{
  "arch": "xception",
  "targets": ["face"],
  "padding_mode": "replicate",
  "stem": "single",
  "loss": "cross_entropy",
  "init": "torch_default",
  "residual_init": "none",
  "optimizer": "adamw",
  "beta2": 0.99,
  "eps": 1e-08,
  "batch_size": 128,
  "epochs": 31.2,
  "lr_schedule": "step"
}
Rows from block 8, named by matrix and row number. Each number is 128 + 32 x the weight over the matrix's rms, rounded and kept within 0 to 255. All counts start at 0. Numbers have three digits each.
# short0: shortcut pointwise conv, stride 2 (model.blocks.8.short.0.weight, 640x320x1x1), inputs 240-319
short0.102:140135175158131122158135124077083120198061153172145152079169104091136142105132141175166164127086164148161076099130156153135120132139139106140111113100159146108146126120103129094151191106144140132168193124139165108144132143092134113166166136
short0.103:168138082103158107104122118173094200114132169151149141184206057161087085113127127107072038115173113169093186118085114104134094137116120189091166075133100086171109144136056156158237071144183165074051093132131123151151146150082115154122121112
short0.104:174255166115152217088117156114198186116185173172181119137206186113135126159132143131156105175143183163129151173100205118103184062167186175134138131157117143152177188186087130148173110187147159148126164157213199111156126183137098152156132187
short0.105:144120157157115144124108152133156128136124133094150188122117154156143116128137153102116143151114117147180121133193135194197121147154143140169156138126162112096155121153152132119091131114136124170138116131128121135118087113160210108111178122
short0.106:154103117154123092021113056128114112052105062152100112166085154124115137086068101065163047129120051094144097179095141150105121082215134086170098009058099167126120086150180148129077116111123077030052116110153167077156081135107126108139152158
short0.107:121170117135150181128141102114196116089140099108130146099166153144169169152133157095119156176161134141104137098162116111117152111118109111136139160131114118070184137101131119077094168139147122118118167173169125123121125124158157120120114096
short0.108:134104127080110104110127106129128134125111116105106110132160045097123147177125066159135088117141100121082123121073154101103155118154143123102103135104151108101126083102152078090191089115155188145112128098131112094172041119112104109106116138
short0.109:133153158155175108145134126108161109107075106122135093130123075135149145072099094114177229158148169142184122100137132157088115107126126125156133132170074202130168075038156185121060151081130091156120177162131164157178089131135111090107115130
short0.110:185122208151077121108098102109099138120088170129094160160096116114140134114100113158179116113093102154139117219102107100084126105136155168152109117136170130137107132110135125126098117154135153152133159122123115113105120141086058092113208240
short0.111:138122142168114119115154152155156163106117102172138192214142090161154139152148106135149131133112081135087131184088152100101090082144139123118166070101149161092122097071139139114125148197157174125092113163091132118116074098118119113088194160
short0.112:132107109104057141096164164131089118125138104099130093109101163055100115103114096136120130122107141135108115154150147129135151110190159086135099162104160135068162074195116085076100124071138135139136116113152113121070164137108127114129110141
short0.113:161097139111134123220156146096120166085140111158127103130151150118136099085146126100176167085153147184065127135111118098110158046164173119088156153166102165129138111148114159130106126120103112205161148109128126138095115163072076107122105180
short0.114:079133127084126122125091094127102125107167138091089137174113120140061098159186073079133134156159140103149164040101109135156095154143095120104100108182142128142103112150149068149222073126074169083061159149146095176128151190113153126155120076
short0.115:112077117100224101165134133162118201121162125110124121178129036186102115148176178141139149123165206140159178093110135166148141128067082164148174210219104132168097122078075194140133125125138079112095099084166158255140121120141121175137070097
short0.116:110117126116093136160140100174090107162179125106109125144117179123105111187180126113123078085142086128068149134139112108143156134130117109084092123131088106099119127202140064112133154120130167115188131102103111165155108094118141147131106124
short0.117:070187117135209097120171139141192148122157125124186106129146110183156193113163095169126089196127132116084140131146149100131185128118165142138155141131145163115154116109120140132125192176134124086101155182156143118112095152185191159124136104
short0.118:096121131058133148132130133150117174107149146144109137122166018053162119175229197132102083088136104138109132084094130110073113158104095192142146130172164094101110132127049144088145093068107092100088087108127131162174092166110090191135148129
short0.119:154113135120151136255126150128152182097118082173122103153118130155142099102143142115141189150178169169108146134135119147165121113142165116112173136165134189139135110137106141126089139148096126225185130131112130166113044151150116132102088168
short0.120:183248180134163208144168153131231188156200157164196154133174171167186158106143169124126161211151191183140132117162196135135161138135160156142130099164155136145193144166082133155143175162172148149151191165182126129161168142149156135148146159
short0.121:128194178120161170105143154107176168138155166120135131136168163144125133070155115123166149171170217136146144108109171127116139151113124160139117075163101090147127162105124144155136149134126146151150173162139121130122183149144125131138145130
short0.122:144170131134196194149109160090193124139189128118155122136190173124168104133202121116160140153155162189089133131133157125102158083136144118108113103145146147080177107142135122075136169129120126143131137167162170128143139172173104070139118120
short0.123:099109158124151084119081133135087116135130139104071176152104131134098085125118146124079173164131109106168136120157170209190087190155129132164169087117162120117168128175135146088138130059144162154149120120124145156151099151179215126121125099
short0.124:161179178118126145145141165115159121161176164168161131116194174098100137143146133080155159171178149157126091137115183123129170136166175103103127087145133117118141176143154122123138112141144148108146160131118188101119166215142133145170138133
short0.125:121112111152118189107141124123157132103120117139151145103148168112168119130103141103110177120159134155110077132165134116094138102145133116124103137087117142105181136115139106074107136090179138122123168142157118118135155112135119160128119114
short0.126:108129121088124115093143102058137167110102119090116135079096117101183119135098088080153125111089102071100064069021150093096102063126093131138097063072091086132056078154122163104110077105120117136106097164155122024104125096087105127070104107
short0.127:096103107115108081121097138094118106110134055125145123126140158072091101127119139117101142130153112115113088113124119132127097136174117093140090089117144132112121109205152084087132083087138101111095118116106186136140132114100129083057090076
short0.128:129167140133168183154171164168186155192158173141159184153128170161172169168169141115149146182133156146160142121175145176153155144155157195138163109166159158109165139151121160128142157113164137138210138148138081150142160155161146194149132104
short0.129:111140096075130123120166159107123156096179142134139149117157028069138103156221176090063070115139094141119118116107134101078099141109087188148156131147176093095125142149008142092181123081115150088065061115143108153165161147110101203140138129
short0.130:121159116125176139158172159080157146147151148136168089103170135162148152139144073127123149188133148135117068165166166113104194137132176133156140128119131151097187121131117151124090184179156137113114110164154139113137153160165130167162117129
short0.131:153147155116145150175192155137137140147094152130113101167120079096158090077125076142146217162141103146149167114137168123101099120141127130168152087148159152106126075049160173102088171107088105197184160144088155139116064180107109058092101152
short0.132:121147147115104151116155133125143166108144140115127119126144113121119103125141131109149120154128133133110120140123162111104139123125159123117136123133174101153148207120132122164155138111164165127131152112174169140154150159137105179239134144
short0.133:102117151134098095161089165172115138136128095134112178122083146151119095154114152157115174134115126118160125139166136194190073189130107113125150097109125134105154174132139120116134139102110123127162122134091140133105110128166209122109150116
short0.134:090113102169154112118138140056172093176056096102211068067107038116137160060143113145083178166105116138140103140136062146122147110125110091156142133137158175089178099000152159112124168138140129088153180153116119106097121115143143127165124094
short0.135:161138095124133185134145112095179129158129118163187101152152151134190132104132143115148095142144163189094085111217159087097164053168170131105091135103158159091193141138153080115138179123130148126098157169163129162172132158155116121144118109
short0.136:120132128145130095100089094198141187102150100099168122206074181174118113176091110131128082137132127123178156123093114159153100128150150133148114089109156131149134148154200130153140065159086133079069124166110137148116144195130144091072186148
short0.137:085104124138132137089103100142142095120120114055118131118116111105134110189165107129103145146103134097131154095118123142119117131169096092159082151113123149095136071168155104072166150060125083112109116110101132151144120115119116121045113092
short0.138:133176121174157158154125139092175118140101114167150077112136098146162157084133143118137144139087192118086103134140149100095137085115145083101116114133107148116168139129111107108150177106102142142110167154129176100109130138132120097140147131
short0.139:120110107091126116141198114140103199143146121126134125135176054078137116083138142177095086117156121119118112111110185095115139137141146146143136104089209121106136118161047150127131095101157076086124013089117149160137100143097116181141099099
short0.140:146128160208133115089123104115170154116077108149140186200161104137172199114116082166174096114110082142100120179133116116129127104141138136113102148096146132078119085067138115091121136177192184102091117137086110090125104098147142100072184134
short0.141:096088147099084138083113117115090129115191094082077147132118181086121129125121136109131121130127094112139091101154125173181120153156107128147127073080138059090120148162122089079117120069116123139120098123071109118129105124157173097086162101
short0.142:136115112111116135108141129140125099148122113127124149133119119137137131130129114138122121113131113138144132123160130139145127131129125128143138136127153118096129114136121126096142144100148118125155124121092109129130119119116154117108127138
short0.143:137192184128142154116134172128168171151153165095159136123144189103134113134157107127144186219150172128137127077109186141123163105177130150116107109164159110112151159146145101124137141156132175137163179172138146110145168186151143119166121126
short0.144:126081099113104144115154162176096199180164117116123137163106139101147131111167097143126130102095120139123093120139114117116126095123129144128131135157194141115155087146156130099111127126160145146140143106096101151128112122120114099095148103
short0.145:200139237176096115148119079143101126113106160147119116142118142103158160145140097150186119095152130100125135190090126139079121125146138139125085113143164130119106132125123149083133116133128169188148182087110132138138138119097083111098231255
short0.146:109079126124183102138146090162111172118139121141095070160146052112141117140185145111109127122143182134166186109065158136071096158108074150150146159194141133119128121111088168104131110052151095120124100104124150227192125109101077167134136120
short0.147:134166151147140148121130154170130156097139166148128161174118148162135164128122135124165137146107151122164148128175154179187204155150156137158167126113123146177131153179157146205121145168098126145162114167138157132114154153171189171133124112
short0.148:131094140114100170103134105148188163128156097077150214150148183135137127145156128126168020093121062141047162113127151089171096133136128157080087108087197053033129115182170038076138110176174162113151136136116105078161153095147158085082162113
short0.149:142139213147158122093112108095110134085170136107151098100147168118156142157160123095140107169128120109077109132097142117097213094205105133126091182122108103098152150169135107118100124095124136151131187128166131143098134173117105115172145152
short0.150:126129174151143090129090104108096185117155127130111153161163160119156172179172129113186168166159156125184151141137154166162150149193129112187176136142201176160151136171208178142088107147128137141150209147133193150148068255150175135186139160
short0.151:084134144083113175091187165142159177183108089110114099135092122090178107130159094140153138136060101108155090121147116132128129091121090089166104084108220129138137102135148140090076191150082133117166151158126116131119129129145110093091096093
short0.152:083144147126122083131139152141111188118146155085149129146118129136148138130157116131142106161151128125144147112094160147139141150140099110129150120119184108133112171164118152145124153137118130144142134164107155144127127156161157165202136138
short0.153:131140157104139142134177133107135157123111155128122119167127112165140149078129130132153145106132141129135164161143141113123178125135156135151120134134130161167156148112127162180106126154139143151121157117195150163122140182143133184131130142
short0.154:104136117127110130099125097146117130139154103131066102146087200090052093201098153141127079143140105112150099125117133126114102113237124116137053057127201125082139169182158102099072128094075111120156141169075211136091130175117134102116168083
short0.155:148202183159156172133143182139153175169172150119163181140178102150153156102166125176163128178144158157114168168140159155166158154147172119156160153150185132112158164092131140146082167195126184170150167142158148131160133176181158139146193164
short0.156:078114173150098106168095158160112155148123102143126146139103144124131101118104162140132162137086110144149097134149145196169101142134138113137144084085135131116138143117149112122111159141098115139147108129128142122089132096154208103128157126
short0.157:122141130140111120114077127119125107138055166130185106122082145139246164139070085160112108115120107127084104141130123114119123060062145118093103121138063115111107125045089096107130126150105163165139169135140070103055108117140103093102122141
short0.158:135116165177083083132114109131108113103110100144092147100129142048098090180134162138096169108098084150140131162110143152136094139149158110145084079083123124134119131142142108082146098134116083100078110089161223056134114151098134089067115154
short0.159:107116160109111089144065131154124102148114121149112118130143117148115105110111255086124141113036107130117141126137118156120115118086105137111141118116119102145149184099121098142126125184087137123143146122147173128109124123139126093124152123
short0.160:120103157168097128122124135120109123137123097134121170151101140109161127126121121139147156139095102126152123139149140180180100144175151120173163114081151109112120104156136154097069126061122118159166102109103136101158125115138171122087171144
short0.161:140166120135117148168086102100124143104129158145145062115151122133147148083142135172167132143123180163068144129147154097082157141127142112101134130156139149152160153155108128170159098127171175171132136127151162113154133187100090155178109139
short0.162:169060174121078034104114078135070119124144098121148109149128152140135129152120136142175100064086063128159120135093110085065117106201136137131143098110136103094091090171197137128147076110144096115096115093087134108178129126067040099067146169
short0.163:142146112124152136156098060094188098107093122157160100130122152135153141117119146136124068117102127146080126136113139085092127057146101092103133083107130142111179138134169073099150139139146152091122141144141198076156111138116099130141133113
short0.164:154237149168156202090132163114199163122201177112186133148188204100184150186135125126181143177188191161149170150120176152140175092165163193159099138176125151111166160183147152148165134117184192168150219165170153146141168197131128119157137144
short0.165:150145246151094116095068093083121112105080175094115118134073115129174118105085098159172124118124131097123103176123116120095099073104130132149106113106106096132134099076100133125083129125154148206132190116099085113090109130129075088109211219
short0.166:162118099131079189115095126123150111120116167129120113066196139111087140125146131152064101123116114152106137142155145113130194156104116163101166225118155113123103093090177117122090085114152128145080165146153074095110093113104149050148086153
short0.167:115074107134082085097195146143065147190112151092099139139092105078117125121179088147125149157077054100145106109129141115138094120112121125140116071090226127101142090129122129104100179170105183136182159081120127110110164128110133141150159116
short0.168:191154192170141157143148172171144139149129160140171165174173158129155125130176160150163178175146130189149180141179195182165144168144158168158149152148182144139162159159173171130143128107155183180178163141132160137137170159170161122146181159
short0.169:101196124174134177095147130099180140145114171147147121141145093153161159081130147184132106132108159143090164122174134092129146188131097102104155110156150130172120179115097096162128142138164135111114131131124121078110169127167156207212111133
short0.170:124146115154123182147127111081161086126119132149123130111156147122163114149109149096134166158124146149105130120167112119126116089140139084100147158148142149121217154100163095115121159123177124138138157150127144117137122111121147125148126122
short0.171:106136081030126122142117116146102151111123081080079134115195105102085067098163105123073058123131145172131162126065174113105106166119101172143107108178135094098099091228079139114182081078126128132073083080137145169173186090081106120154108072
short0.172:115132170082122088103140088192086228140147142091154154186109054129098050129168123147161117104157110107153169060063111131137103135147086164152125057128160095143099142070072171156146097147126146145164143123103096155117132128079125086075141109
short0.173:122107126141091136136092096128125098126116109125125129122132146097139117145133121119101111118112105129125120120106133115118114122129120119126095111120115135094132111142129097081148116118134126116125129135122130102132112107136126138105124111
short0.174:073166122164194076099154119112149132081137153108156146151145098188145149091127151128131078163130108138078152100121175088081145170120084120082155123101161110182118193111091084176133124149182133100090108130158149137105186116173135211213121084
short0.175:113125126151104084084125106164136188066089106145073089191080160161119044172046176028171158175118132088236105124090122186136056104162109150182116116099135155158154125131196139163134127175072132087071137150172177131140171178098090092113154130
short0.176:105105132191112086091190125165095231108130127105206127167134134129147157128171097187170094104141100114120123177096098119105132112147137110130120093078191092140090125092122151145112099162134124127112121120104082119049130119069074133079208140
short0.177:131107173148134092168091150143099134164120121175120203161107140132098105140122174132135156165117097146162156137162140226194090187168130115156143089103145145133159126129156129130164124122115102138133155127108183165134095183188207113093161119